Rows from block 6, named by matrix and row number. Rows with one number belong to one channel. Each number is 500 + 25 x the weight over its row's rms, rounded and kept within 0 to 999. All counts start at 0. Numbers have three digits each.
# convs0: first 3x3 conv, stride 2 (model.blocks.6.convs.0.weight, 256x128x3x3), inputs 91-103, a 3x3 kernel for each
# convs1: second 3x3 conv (model.blocks.6.convs.1.weight, 256x256x3x3, transposed), outputs 91-103, a 3x3 kernel for each
convs0.215:513488499520489549493493537515549535507538551506521508498497523499506524431485494474474487446500486482504486541487458537516498483529491494478504533502537537511519506497495522503526495508500534492454489469462473462481537538536521528504499501496489507486524512496490495517498489475473472467465489523497471500500499503522522482508558551534533519494517511
convs1.215:472482519451469468460486469498511483471475458475503476484483458491493469502502502466483465493500489493484477470493477522468512463501463475502525485518534533551524503469512503489469473499522470423490468466493486457445506477459486511461504469462484476504505493478517464505497485504555488501489511497566533518540522554529491514491502455534466445487459464
convs0.216:583509557529516539495541498514466476520499502505512518497486489514506484486494511502531512472533495511522486477491499495493480466503509488483527498466484527508497535515481515519493512512540520504470497487504508491496522523588480507499512489469556538527517507512540477448444503515437505554476483532544520505530542517530522510503534511499489510476500486
convs1.216:489460497502475501524515480494502481514511501493474485505504505469455490508530483537515505517507472488489472497507478532515487466478493508522493507480472522477527532526482500513521471485552490532492477497490461503519477508482455537467490534472493492506503490519572494501513513495518456485511483511494497506503482515505485494530530523527494493451477502
convs0.217:472468469495477493491476461539498456500517500511513496491475469469436475433439449505498508475496487456471487475484544490493484485518480544492497554492520513500465488486479470493509479515529474467482452504489468498457497496488507499492533570524486515464506502517532496505487531534479514486465509507513533491523526519524493493486502475500484502505493464
convs1.217:476489493477481477464472491506516507506542523516519523511486494457511488507516505534516536506523492511534496515507528517552518527511521488481457442508437493486441473479456496503492488529481525482505500485503507493491479492504490531490503492487545498540495490507489502504511520568479510524523495481469527549517564533544573569503486479525516503500499518
convs0.218:446440476465478523466506534491487504535501480488467472501504474540527485494483524515538520509501508504508518450490509508505528519494511485458476481498462501478489487517517449496534476483501521476508479511523495516500535507508521520496546500508531466555481512509500491480455465469447470461478481494462486505491496519510479494479533517505499513497487492
convs1.218:491502471534514480492446505510487496493523500473490498455525551477509535495487515520530525517532528499500495488504495493481477497471489561514453555474469528445471472475471418441444452504498483519539501542538514491505525487553539502475447476516503494511490512531495505519512495506459462488454481467495487495456516519520472486499511529497527488513520530
convs0.219:511464469495474458495513492547579509530528457514520465506481461455504489472461502499478490467474482503511491502428522509488502490491496538496473482442510480458483487483509476480471509481501489501460483454477499467475495466514487512495510491482509513515461474486468478525539495523534537512522492524502532510515518522539542520485465505500510462504454501
convs1.219:514492511499478509448462487519527534511530526520517494532489504510541522482507481497473515477492488454466480509482505511508518517481499527476514487515517466482491505486499512516517524480506443455448467507474465479488508538493533548475515464508544491511488499519522512487462497505476514524532493492493504487496517486488511517527506574471477514461513500
convs0.220:469500448536507498539504480475534481532536493457501503526482447500491458525481517479502502487567531476533552511513538529497500539513472453485466479496525465483498499506519512487505490479477504484509477487485507473479545507501483498463511459458549514544526499509518499500521505485507481483522502495505483522449472499499515496473480468486479528507454441
convs1.220:502480483501514514494501533544527554524510557529529541497540501540508512554510476491493483483473490475484479496524496483474485453482525446507483425510476435484449521477471516453454556501479472505537523504495524520477494495486480524463468476472507494516471462491476475518451495490511484467493497505508487520504479504525501520501471508510422523535501495
convs0.221:476507493514485520509496476485539566459466540462443444501487561485427518522470485516519532494476520517536487464478483499482478485488474500520526509514551480538534517490468501489476474518520497517459504502539476470496482444510505495525481496513492510484480476508489497484492485495476499513507524528486503520526558561510527530502477473504519476468524484
convs1.221:544505485517510505522536529523489448498483474467468479528492556447484532483545519469442480486499476496487480512489518496493500468482555481506538491538510477478534476494520505546545484481478529512516522499479531553549499448497467501485487501519521478508469548529463557532506486470483504495476552544503509509480523467475512513449528519515539502502492505
convs0.222:478499545492477518521491456484426464465488505484507496511504501506479499558496484502475489480510486516500471461510511472519525495504448467483441466489496453504455513516516469511513463467497522499504492483470456477490543496464507469456525508546485480527485489481495486519538499485530508508499496512506494501478529487506460513611552462517480477463499492
convs1.222:501463449531504447548522470532538527521508489505526489465483521523511501508470498514533532520493492552491518475461502526491480533511523519548502498511500443468447542573532462503496508479505575534471530498525506452514472541545510564498514521494527473518556469517503448459479523500530593529533543464508505486555538505563553526497497516506488488532515478
convs0.223:510474488554444438490486509497488490505492479500531510498494484501524523494535530546510527538519512517500518458498530482519508527461443483486501497490519516499500519511500498495507501512543517474464475486518514467484455459479477489480513486453489498492449458480499480462468483485511559496492511503509503518506543506532513501530517498541490475538534494
convs1.223:484481497480498510509492534514510570516560558543505543517487503488530510504515509481465505518511502513493499482471506489488554491474493497494508487549494475498462523543604500495555482483481521524517540505494530464476525520524513551522507526521488481524472490477490510492501510479496487479444505507501493526491485535514494522537570537524524531541528545
convs0.224:472485490493441486524471528498492538482509485510487480512471446499503505509548557496510556532556524511512544478479458458472545474500502483497460472476480492444460534553508507507462479455467550526520519499498484482485564535520530516491523540506495470493519458484464468487496507508511514531549573514479525488500532514532557518493519499491519525492479518
convs1.224:506499492554557545493494543446463460455473493499497502514494525530514507500505515533488492560515478537495477491526528532530483499504539480474505471473522499522597545512507505530484528522495478495512477509481478511494513478532535533510522512520456486502454488487445487447540517481504430484498495528521459497511486492494490517494477496549490524485493505
convs0.225:494530522443494498521494497513501524530487551500477456501501453511475472456479467496544564490521508479501543521486459509477477493463444473487507494500523487524517512502469476543481481465495498526509489504518449473503517476521530503464542488500501499479532514474562511488492469472491482478509493474465520508493481493510541499468532524501535536494510488
convs1.225:471506521474479495477532477484493481492483473470484459501534522502505479511477521498500454497459488508490492486462455463447508516522528521493524479489499463470486495500490465517531532510468563494490517497554529539527524479546514458519433459508466453506511484500504452482471464492466504491472514490495511472500526492519480497500492470517488461532511503
convs0.226:522464484496486549468495489515470465501492516512483485534519488515512539478490488514526497516494482487466464516505556491484488462537490529494508487468508491498492497490506495515502517554516469499541485467504526487525536533514454500511455503472526511505516527526512470491482495481441506499460502502502491508489486480505488508487500499506469497485522517
convs1.226:489486509418508564470487508479476515491525530486500496517475486507472486523498505495529493497507512501505484472506475477486511445496492508495472514481496517485493473490487483497500476476498505480456498526481495502467495506460483534479499484463493422492497498505544529533542525545456508461468481483494517472467498502514493465471491526520493512480506497
convs0.227:502490515504522524513509506526538486518547494528546524489495483486526498480536500493525497510545508528510483486487547472532525491518514516525526503497523506495481461501509484479553490479517487468493527492482533480497474497470498481489510467481515532495492495472485494472545524522543529523521543520505516510512508500509509505494477531484497501489485521
convs1.227:471473454482489528505511523553507495512464463513476480491501486501512493528517535488472507486525472493487484466471456542551526489474484498516507494537481483527508478499517543504520569512521562525524498498488450494503478475461454477472473486500528494517504542529481507524476493496553482527486460520487519489510501507535509509513531510499488496480516505
convs0.228:530555576553534542469510456453483448471515500535518520468492476476559521474529535473466484479471485477520527504531509564490510493468509485486503504505473514513444485495471491529477538534480483491478500477519493478495503486514502530487478504475487541511521532512470510511497496518478515484507508493533484463549500460539488503470492495508466480503478471
convs1.228:485489497504509502473472507491480492484485442471463423535509483497482476484459483524541512540504533491490521498465499487508531518504511528532478533479487556454482486522511535501491513500481541558520481522483502474477497539554511561526542499507527508484473499498484482495483521527474502537467461494488510517510512512464520539483480486471515523497519487
convs0.229:505493472513533505536465481530487491513481514480507495496549559529504483573530448529570498517539498518503499497512543510503514499515508491528548483461501511504510522499504519498487500482502523539481469492496493484486507472468489471481494474517527507504510473489507488489475515515496485515506507508527488509551485530499508490457479494521504478501504479
convs1.229:506512511482486520486479514507497496540526525553539558535520510568500524540503593485464504448483510499486462534466499528546483467513501475453500515513499464521517527562547515496491518517504508506474510491470493506514458520493509568524479493485516501528477483517472494503544523535509493468484469476527481508558502479506529534532514514500494470486464470
convs0.230:504482468483491490505521460508514523520498491515476477481472495460475520528506528531476444497484486574491448511515500512486456459506482501493469515515515531526510467478487481536525470517515463479498503488513524516467451497483488506501460476480488496487504489515487512487483489529484517530507525551467513556518516514533514499468437489504500512507494496
convs1.230:470509535475502544520524524499465496500517504480522528540507513506479523437500521493468480463467468516521525517492439465476462488495471489491492509515512476514475470487519485485516520463496518532509519505493500510515506504494508563520507526507496516526534506495497484515432486538432516503470535570501543518518557534473516504505511497485479526477480498
convs0.231:496534501485511500474513531524509506531500529459486515543485490523481534474485538533498486498485471489463441566525525517491492530484496548523499509501464464487490526535526511492522506506556460475506480519544495484523512508493522485481479507489470554522504545489505427459516509465527492522518521524519484517526495507517470508553466463542476440477490497
convs1.231:489525482476496439500454422532536506487479507493494478522537494498547545499519475482505512504520523508487475467468487508545528507510509513466467469464467515483517538488476490457473517475514459462486486495457492527522452462514487518483539494483542515472452448512505478539507465468484502498520515463507494490473502458475480502460419479480464471481524518
convs0.232:521479474514520498497517537511486464520515476490525489473487508469490462466460485501484513523498514519503497517554521521524508520512511507499487533555484499455469514490543556522517545523522449511513506536520494570537460475473469499523470483475521516501485508494481476477477505474502496470511509491473514540508489528467484493470496497449515514473534511
convs1.232:501503478490495472468501438489492536504521505441488487539512475505543491450523473481478465419420477490452521454455496462470461424465503503491494479500495441495519468471492477489476529484479530500522549459484506507491499462455516467451486463481489521435489469473557494470467510489471503490497502513428479492485440506492474538494439476499439467480474477
convs0.233:519534516486507505464475490532546541499468517493489494486524553522530525429482461506444514504486510477462523510515497498509507503522523481486491519512512511504495501511504506507488525496508532539462522489493523513523529471464469497506494487492478486494526503483543498495506513521464477483466485446561530517507499474488490482483512459496524500492532526
convs1.233:493483461482487503510507505470489449473515493498484490482451467494504492484461490517478496480458495492483492526486502555501493500462506488477482480485488484457457468477475507511480482511504489464480514490470506507449542499504510483504494494489503486436446475517517494491542478482456462510465499510518512492512502484504516496470483509479506481509487502
convs0.234:496487483473482495497501513531496530478466500484473472497498453499531489510518514473502446506531455518500488468496522484499495506487515532520484532492466489474435523517505545538541502521543489510567460507539466461508492503443485484468475545478486479454494448488510507483499508525500486492498502497456478496502499519513500503488496556525510506476495509
convs1.234:451504508520497541518507565481504519474531503462513517510505501524556498487515468478519509464506484443464493444540491471555463492484429513505514501548543513590543482516529499504542500482492494509531483477506478488509451444421447466414496512537492488523510530483547501490504533477522514457526487497479483482440490495466497483497491482485490475509479522
convs0.235:447482504496537459480463455472501502461526486486514501471468476472470504485482501490470462509437488485458457499509521509498525527512510486472493482467461521450459482457494501510519478506508488512492465475446457484457505507481467481467477489510521498469540497489526489459488519511511520516509501498495498477499497451475450458513517554498472524487481499
convs1.235:474492529487514518465482491538545553528535538538537535496475482485508468505499447507532541518491515488493487497482515500539504514498488489480456479481470508452449459495537421481502444509519528534508506523495507519521511497499463464481462453481476527505475483487502486478483472508525525497544500490497536528476482491470460508511527549494478487501484513
convs0.236:492488505489491519529467476507535498493511496479486481498500506464440452445442458472503528484504519495509545506531483509493527488470477494484496535517513462476478496480503500485512509497479499489463508484499520499483498513527472495486516532504494459494504481494529468509496518515470497516491517526462537490509545517516556476472451467473507524440469498
convs1.236:493511492520494468505481476529552518557559523537537514505525503492554534469524535515500503470451475491430478533524498502494488489484429499510475519518504486497532478537509485527516476526480483522485491504498491526518461536532471503517494497490530472496501438501475428501488526501528491481534454456537486528515449516508479501534520538541543530524506511
convs0.237:496490431528525450505484472484504489512537520497523514479440537529511465505504459500488546493485495490489539474505472489490525524500508544509522555511499533487525484507531487472470528489481499490467494495469476505484486438520510446509529516514500484483512471565491489561500509492506490515506498517503500504508522533495498488474410495523509445523520438
convs1.237:489512470481497508486507558520530520493512546491499513536494506504516494495508514514532506507534492516498509497508473495486477535492450507491486564496518541504483529522522484522508507501471484493476480481510523507494525496508510477488507492515501496486487529487498471480487511503488487434483480462523504503497515497474507521495483508519508501495524468
convs0.238:565518490514500502519530577510474476518452494490478483542506503498529513504537553477476533534494491476509536483467492492493503488519460563517495486509466532520534482504463501491489541517488528472459471462485453513480494495517534494502522504541526530500459515535502501523529518501536505482491500495521511487453491480475503498489512509524497502557490488
convs1.238:511480508518533537490502493489520516491548530494516526540510500508525488474555503486505473494500482460531515488543488446512514541525516456458459472530528502488487525504496499458439497501454474471482449484491488475491505477509542502523496542505466498504517518477516534517520508506484539526501492448508487528472505506509513497499473506482483486500502545
convs0.239:533458480522483477500474472531484498511519510519513573506509515516538549509511508530493509524489484522511510492496526517470498529510503533519512488492451482505507479475496533482498515491471508494531442473486485508525505470515459448503481480454535540534518491487471472500533527553492477521478449477478494501472496485484486524504532479521479482560526508
convs1.239:503520524510505504509434478518517491514492510501520514466465481436464440505482454498508503524539551515542508514521500532528536525495506496471447489474482462501445460506447507478501497504492489489522477496508513463491507503508479461475476494508426477466484499423510502478511481479483473502515476465485470469517483478546496496486486512504470479508490486
convs0.240:507482500450485493525505496459448516476500528508539471554502523540496507514478493498533503476454456479471498485532516475542549486504482477477489485489493455472485468466504531500513511518485556521462548494480527532476464553539472521519443509524475501510460489489516528496464512529444489485470488508534505531498475506461489475431477513498464522520479490
convs1.240:510486487448440478507521471508468452517459506517470479515480498526508483489493450532531515520525509558556506515479486523539494525445452529459535503512537520538550457534476524513481466517451483505479484506499488490424465491485479524483480480456527505545479426456491494461462476477484535503492442512529517535501494508501467473479505490472506497512520517
convs0.241:473469459477468475531506476531473482510508498522556502456471476494488521478501523497504506509532514521486501478502472476517511466501495493510521520493525477493520503497504510505520498477490511530471511496533496496506486473505472458471473475495494487516518501490506526497500490507486489520542549535497510481488503507494501501526541528537504466507479481
convs1.241:533503539492508557466492512508499503523510519538517509507459495511500484510491487502512515540489519551555552485505525479526518499491489483460437464508473485493481452500496477479482516484463558504528464453488482479447481499526498532506517513498488517490466495501484484489515498537511467530506495459524538533503523507528507522500500484481501523469484504